Weights of a small segmentation model: 1.67M parameters.
Rows from block 3 of a small segmentation model, named by matrix and row number. Rows with one number belong to one channel. Each number is 128 + 32 x the weight over its row's rms, rounded and kept within 0 to 255. All counts start at 0.
After each channel's rows are labels from the 100 images, of 14848, where the channel reaches its highest value: "top examples" is what is common among them. Only what is clearly more common there than usual is listed. The data: short English words printed on busy colour backdrops. In brackets: how many of the 100, against the usual share in percent.
# convs0: first 3x3 conv (model.enc.1.1.convs.0.weight, 64x64x3x3, standardized in use, each kernel summed), inputs 0-63
# convs1: second 3x3 conv (model.enc.1.1.convs.1.weight, 64x64x3x3, standardized in use, transposed, each kernel summed), outputs 0-63

convs0.19 [ 93 173 204 146 201 128 111 185 137 137 128 142 122 213 144 111 127 116 113 105  96 128 127 142  99  88 151  95 160 163 109  99 158  91 128 162 186 125  98 153 128 131  63 142 126 143 128  91  94 115 100 102 112  80  96  69 143 145 130  81 155 104  98 111]
convs1.19 [150 194 112 128 139 106 154 104 128 144 128 128 131  89  91  70 150 128 173 145 132 132 138 172 144 140 116 146 109 129 139  99 130 141 166  33 121 122 167 114  98 123 135 149 101 215 142 150 137  42 147  97 155  70 149 181 141  99 186 167 129 124 140 121]
top examples: serif (61 vs 25.6)

convs0.23 [113 128 210 106 129 136 125 163 132 128 165 118  99 140 132 174  81 160 135 128 156 130 128 128 136 130  91 141  95  88  94  78 160  86 113 174 164 152 173 112 177 126 118  94 101 127  46  95 155 195 161  95  95 128 167 104 129 180 116  67 119 149  97 121]
convs1.23 [150 100  97 187 141 129 177 128 112  97 135 136  42 146 144 128 155  63 139 128 119 134 122 176 140 118 133 145 134 154 145 177 170  99 110  84  99 120 131  96 236  88 142 193 138 129 165 135  98  80 146 125  97  69 144 159 126 105 128 120 137 130 105 133]
top examples: serif (55 vs 25.6); the letter w (35 vs 9.1)

convs0.35 [103 117  68 103 190  97  78 154 128 132 104 141 113 135 121 122 106  58 140 155 134  91 110  92  86 165 139 128 144 128 112 117 165 147 110 128 138 160 137 140 124 128 128  90 122  95 114 171 176 113 128  95 209 114 187 190 140 167 135 137 177  76  84  67]
convs1.35 [160 158 188  95 128 148 114  77 131 152 133  95  79 115  81 146 128 121 131 144 134 143 116 138 126 128 128 116  99  93 111 128 156 128 185  97 138 108  38  98 149 104 167 110 186  88 142 191 111 150  64 133 114 111  53 112 105  69 118 108  94 167 152 143]
top examples: serif (57 vs 25.6)

convs0.32 [ 71  64 148 140  76 120 166 155 153  68 128 106 127  84  84 156 101 159  63 113 155 151 103  75 140  58  96  93 139 109 159 111 146 154 117 122 150  99 106 126 174 149 141  79 101 133 153 135 131 170 118 157 117 117 114 216 142 119 124 135 104 118 161 156]
convs1.32 [152 158 218  68 172 105 140  58 128 137 128  92 163 128 109 100 140 118 137  63 128 155 121  80 144 109  94  94 124 108  71 170  91 111 103 141  69  77  96 120  94  90 146 106  97 173 136 104 156  92 109 145 144 107 100 128  95 128 152 144 112 167 152 136]
top examples: the letter s (50 vs 16.7); monospaced (42 vs 17)

convs0.12 [116 128 114 163 132 123 128 108 147  97  94 137 187 157 160 138 120 141 107 168 165 151 100 188 128 180 175 112 107 173 149  84 168 111 141 143 139  71 123 168 133  92 171 134 172  95 134  76  73 118 126 153 139 149  98 128  84 100 120  56  44 146 128 128]
convs1.12 [128 131 115 141 107 178 107 154 129 102  70 193 116  86 164 154 138 152 121 198  98 162 164 173  99 152  33 145 111 179 128  95 117 101 147 113 164 125 148 133 137 132 106 122 118 144 135 132 135 120 137  72 177 148 145 138 142 147  60 151  51 117 153 119]
top examples: the letter n (76 vs 22.8); capitals (63 vs 32.8)

convs0.13 [139 104  74  92 122  78 124 140 185 124 128 132 124  93 196 156 112 119 131 150 154 117  54 125 137 142 198 162  99 173 133 138 178 129 171 145 110 119 119 148 143 127 176 128 209 141 118 147 110 133 147 180 138 117  56 156 118 181 128 128  80  93 142 128]
convs1.13 [129  94 191 227 104 140  77 138 117  85 104 159 127 199 116 172 132 166  78 139 117 128 118 142 115 140 128  93 149 193 126 161 122 111 116 149 170 147 112 144  83 141 111 178 123 122 168  91 185 144 163  93 138 128 120 130 143  87  96 142 128 116 188 140]
top examples: the letter w (47 vs 9.1)

convs0.27 [166 118 140  59 152  93 163 148 113 167 141 153 101  76  67 128 144  83 164 129 164 108 105 116  53 159  91 154 151 104  67 117 128  93 135 145 113 156 105 174 132 165  55 131 172 132 117 128 119 138 150 106 163  83 128 103 153 155 118 109 182 163  93 141]
convs1.27 [147 185 128 101 147 144 112 100 136 222 109 128 104 118 138 103 119 133 137 119 129 137 136 130 141 137 150 176 136 117 156  86  80 172 199  45  72  64 119 144 103 121 122  93 183 128 113 160 128 128 171  75 150 112 117 128 128 128 134  94 142 192 122  83]
top examples: the letter k (58 vs 11.7)

convs0.6 [134  93  89  97 105 107 181 141 145 153 101 130 160 107 126 128 148  84 117 135 166 138 139 112 176 151 137 116 107 153 154 100 137  95 115 106  72 139 103 164 218 106 151 142 179  93 114  84 140 126 159 158 168 173  42 106 101  98 144  76  72 115 160 128]
convs1.6 [ 92 145 141 171 114 134  92 164 116 110 117 154  45 137 128 128  78  85 128 156  97  80  81 117 114 111 175 118 144 161 140 151 128 116 148 144 128 108 189 200 122  83 122 137 165 116 149 117 146 131  56  87 131 128 179 158 121 115  84 181  88  86 137  84]
top examples: the letter w (25 vs 9.1)

convs0.50 [ 55 110 182 109 149 136 100 119 131 108 105 140 121 129  71 166  54 188 154  95 163 102 106 159 128 154 137  95 111 128  66 123 142 120 105 159 158 219 133 176 165 174 136 113 111 149 142 140 150 116 114  97 112 107 176 116 130 116 128 158 101  88 150 175]
convs1.50 [179 161 106 115 141 149 152 191 123 125 165 134 128 139 170 171 166 157 102 150 159 129 114  84 170 178 142 140 142  71 147 125 144 146 178 114  61  98  91  97 145  70 107 156 127 159  42  87 131 192 134 128 135 184 136  91 146 128 128 101 121 138 139 116]
top examples: the letter t (49 vs 23.4); the letter h (33 vs 12.8)

convs0.28 [109 180 131 141  99 106 150 146 145 166 107 161 110 137 109 175 158 179 128  87 145 100 105 120 223  88 110  89 115 125 154 128 142 147 114 173 105 156  94  97  89  50  96 137  81 109 128 165 158 157 165 128  90 137 140 134 141  88 104  98  78 103 144 187]
convs1.28 [117  97 161 106 127 129 129 128 127 128 136  87 129 161 108 140  77 136 154 116 141 144 138  34 137 136 168  59 128 128  74 122 128 122 107 155 154 109 197 131 192 153 105 126 138 103 148  30 107 143 146  91 128 122 130 121  38 111 174 102 112 122 142 113]
top examples: the letter u (28 vs 9.2)

convs0.3 [129 128 128  99  95 133 124 161 183 146 138 117  98 141 204 128 152 126 128 204 118 128 123 159 112 126 169 101 120 180 156 110 133 141  41  85  66 141 157 121  79 116 128 157 185 125  95  91  92 142 115  77 111 116 101  52 149 111 160 115 106 134 109 105]
convs1.3 [106  73  56 128 103  79 154 134  40 162  54 115 156 142 114 128 101 128  68 128  87 128 195 109 120 128  98  95 113 109 124 148 116 128 111  89 164 128 139 110 107 175  71 135 131 139 121 115 103 114 162 139 154 128 137 128  76 156 114 190 128 143  97 173]
top examples: the letter k (35 vs 11.7)

convs0.5 [167 108 136 151 136 163 103 172 141 128  89 131 128 143 153  84  99 128 109 104 171 122 136 131 121 229 122  96  79 137 146 131 120 138 134 111 122 140 135 198 113 117 119 164 112 123 127 119 128 151 144  91 105 108 153 110 137  40 148  63  31  80 125 160]
convs1.5 [100  67  85 139 139 163 116 231 117 128 106 202 129  88 119 143  92 147 104 159  92 148 162 118 100 144  98 128 133 181 186 107 123 165 102 121 140 118 138 144 115 136  97  99 133 132 116 112 128 124  74  96 103 131 211 120 163 121 100 128  67 132 105  93]
top examples: small letters (61 vs 33.8); the letter b (28 vs 10.5)

convs0.36 [129 157 168 144 124 130 128 161 146 154  74 142 161 164  89 149 150 119 148 113 147 142 125 158 133 116  81 143 128 115 154 132 132 115 175 128  69 145   1 162 161 141 115 184 148 128 123 152  98  96  86  84  67 127 114  79 107 104 105  80 119 100 115 165]
convs1.36 [108 138 136 131 128 149 139 147 193 158 161 116 142 117 122  89 184 162 153 131 129  84 102 125 154 151 113 122 167 185  94 165 135  94 137 126 128 128 213 200  70 115 128 109 100 152 161 136 129 128  94 118  96 212 177 178 170 112 111 177 137 105 131 133]
top examples: the letter w (46 vs 9.1); the letter m (28 vs 9.9)

convs0.8 [113 130 144 100 214 145 119 163 136 129 139 164 112 112 106 170  99 155 192 120 128 137 145 175 147 146 126 166 154 113 100 116 144  90  94 158  85  88 118 154 111  94 154 123 100 156 153 116  74 168 180  71 195  81 100  83 148 174 122 126 150  84 116  92]
convs1.8 [ 87 120  93 100 129 114 168 141 128 154  52 157 157 131 151 134 178 128 108 149 137 130 118 112  73 128 116 128 128 179 113 119 138 135 176 121 153 129 152 181 150 128  44 116 134 138  98 104 164 152 170 128 134 128 164  79 128 122 196 147  61 181 146 203]
top examples: the letter s (51 vs 16.7)

convs0.43 [108 124 104  85 167 128  88  89 140 143  99 118  58 112 120 151 108 126 118 142  95 144  95 159 149 117 184 144 128 152 136 106 202  81 147  99  76 127  49 144 107 131 144 136 212 145 121 117 157 101 127 153 147 132 101 109 165 171 164 186  99  78 148 116]
convs1.43 [126  83 138 137  55 142 135 162  67 112 102 128  82 213 142 122 117 111  79 154 128 109 128  84  51 186 150 117 125 167 139 149 128 175  76 116 128 114 137  96 108  88 138 162 128 125 147 108 108 167 154 116 138 141 110 155 116 164  94 148 195 123  95 165]
top examples: italic (73 vs 46.6); the letter m (25 vs 9.9)

convs0.44 [106 143 159 170 128 141 135 135 137 114 152  81  81 158 135 175 160 178 171 112  93 120 134  93 118 110  70  68 154  63  97 175 181 173 109 119 110 125  91 166 141 126 155 120 112 123  90  87 106 128 142 138 136 109 153  45 179  92 119 117 174  97  93 128]
convs1.44 [120 119  71 129 158 116 111 119  97  81 100 107 201 129 108 116 159 116 110  85 123 111 104 147 169 107 151 115  83 177  94 130 138  21  99 106 136 137 111  65 148  82 144 128  92  91 107 141  98  59 128 131 137 128 104 164 134 138 134 166 112  92 159 177]
top examples: small letters (64 vs 33.8); the letter h (57 vs 12.8); the letter b (36 vs 10.5)

convs0.53 [168  64 114 128  91 148 199 105 128  71 111 174 133 109  54  53 139 108  98 136 176 128 150 166 140 145 145 105 100 151  73  85 175  75 119 138 147 122  77 163 139 128 129 144 197 101 128 139 159 110 105 128 129 116 114 144  91 119 147 150 116 155 100 146]
convs1.53 [151 187 118 136  92 207 128 140 161 131 141 153  44 153 154 158 131 104 162 116  89 167  97 164 114 183 117 160 116 149 158  56 143 112 128 146 115 136 152  95 140 129 146 208 146 214 131 113 114 145  93 153 165 160 143 128 148 104 115 140 143 140 142 128]
top examples: the letter n (73 vs 22.8)

convs0.49 [ 55 123 128 120  86 138 132 134  83 142 115 120 111  92 193 153 111 128 117 142 157 105 118 192 114 115 137 178 111 156 128 149 167 152 167 123  59 148 116  69 139 189 133 126 121 153 119 139 144 109 151 129 115  98 173 145 176 141 160 149 112  36  66 156]
convs1.49 [ 99  66 138 148 164  95  20 128 122 104  90  74 120 177 134 170 110 162 115 138 128 128 139 106 168 128 128 172 191 109 176 177 113 152  93 140 142  93  85 119 143 138 128 128 137 103 134 155 129 163 146 140 114 148  71 114 128  82 128 102 148  76 143  73]
top examples: the letter w (38 vs 9.1); the letter k (35 vs 11.7)

convs0.39 [128 146 128  98 175 143 107 130 110 128 128 176 116 165  85 128 148 160 128 107 132 114 119 108  98 159 143 166 157 113  95 132 164  21 128 128 138  91 128  90  99 170 158 104 128 115 145 110  86 102 135  37 119 123 128 119 109  88 166 159 191 148 156  50]
convs1.39 [155 141 152  88  72 102 128 114 143 152  99 115 137  84 151  89 179 132 128 120 201 135 124 152  96  68 103 105 121 116  65 166 123 126 122 135  75 180 128 156 113 181  95 116  79 166  82 128 186 194 157 152 136  82 125 136 128 160 128 161 118 151 110 165]
top examples: the letter s (78 vs 16.7)

convs0.61 [215  93 152 116 154 174 111 138 112 147 115 126  70  88  75 124 103 112 112 128 171 159 176 155 124 187  78 128  77 147 134  64 181 127 128 143 150 128 115  75 139 132 117  88 106 146 131 129 136 128 154  96 114  77 161 139 117 128 100 119 103 211 154 120]
convs1.61 [ 94  99  80 119 106 157 150 117 148  84 158 191 119 100 182 128 128 120 152 110 100 152 159 110  64 106  82 120  78 126 156 125  86 152  84 128  98 139 159  84 188 108 105 105 115 116 134 159 113 128  98 128 147 132 128 137 117  79   4 128 115 106 122 128]
top examples: the letter n (93 vs 22.8); capitals (71 vs 32.8)

convs0.25 [141 145 133  46 192 135 164 180  73 141 147 148 119  82  87 128 162  98 145 130 172  80  90 128 118 158  81 129  45 128  32 117 117  74 131 137 138 184 137 159 126 150 134 144 102 149 124 128 151 142 115 128 119 105 133 123 136  95 132 101 101 120 156 102]
convs1.25 [108 137 114 103  66 131 130  99 145 145 115 120  86 133 127  86  61  35 112 141 128 137 135 128 138  61 152  92 147 137 135 139 109 117 143  97  69  47 119 107 145 106  80  83 157 129 128 142  89 145 145  95 128 137 106 108  56 123 169 109 160 168  87 111]
top examples: the letter u (26 vs 9.2)

convs0.10 [154 144 170 126 128  99 141 128 128  94  84 116 128 130 124 189 116 159 108 155 176 173  58 148 142  96 159 126 106 178  90 154 168  79 144 128 110 139 124 138 165  66 172  88 138 157 127 139 170 189 185 109 128 153  99 141  86 158 163 142  64 161 101 149]
convs1.10 [132 136 125 136 116 173  88 136  92 164 134 128 148 128 148 219 127 115 152 163 123 102 125 155 150 114 168  81 205 158  85 134 149  92 111 195 122 139 158 128 195 127  85 118 138  87 150  64 109 128 131 103 116 103 128 107  95  69 162  89 114 122 122  70]
top examples: the letter n (51 vs 22.8); the letter w (31 vs 9.1)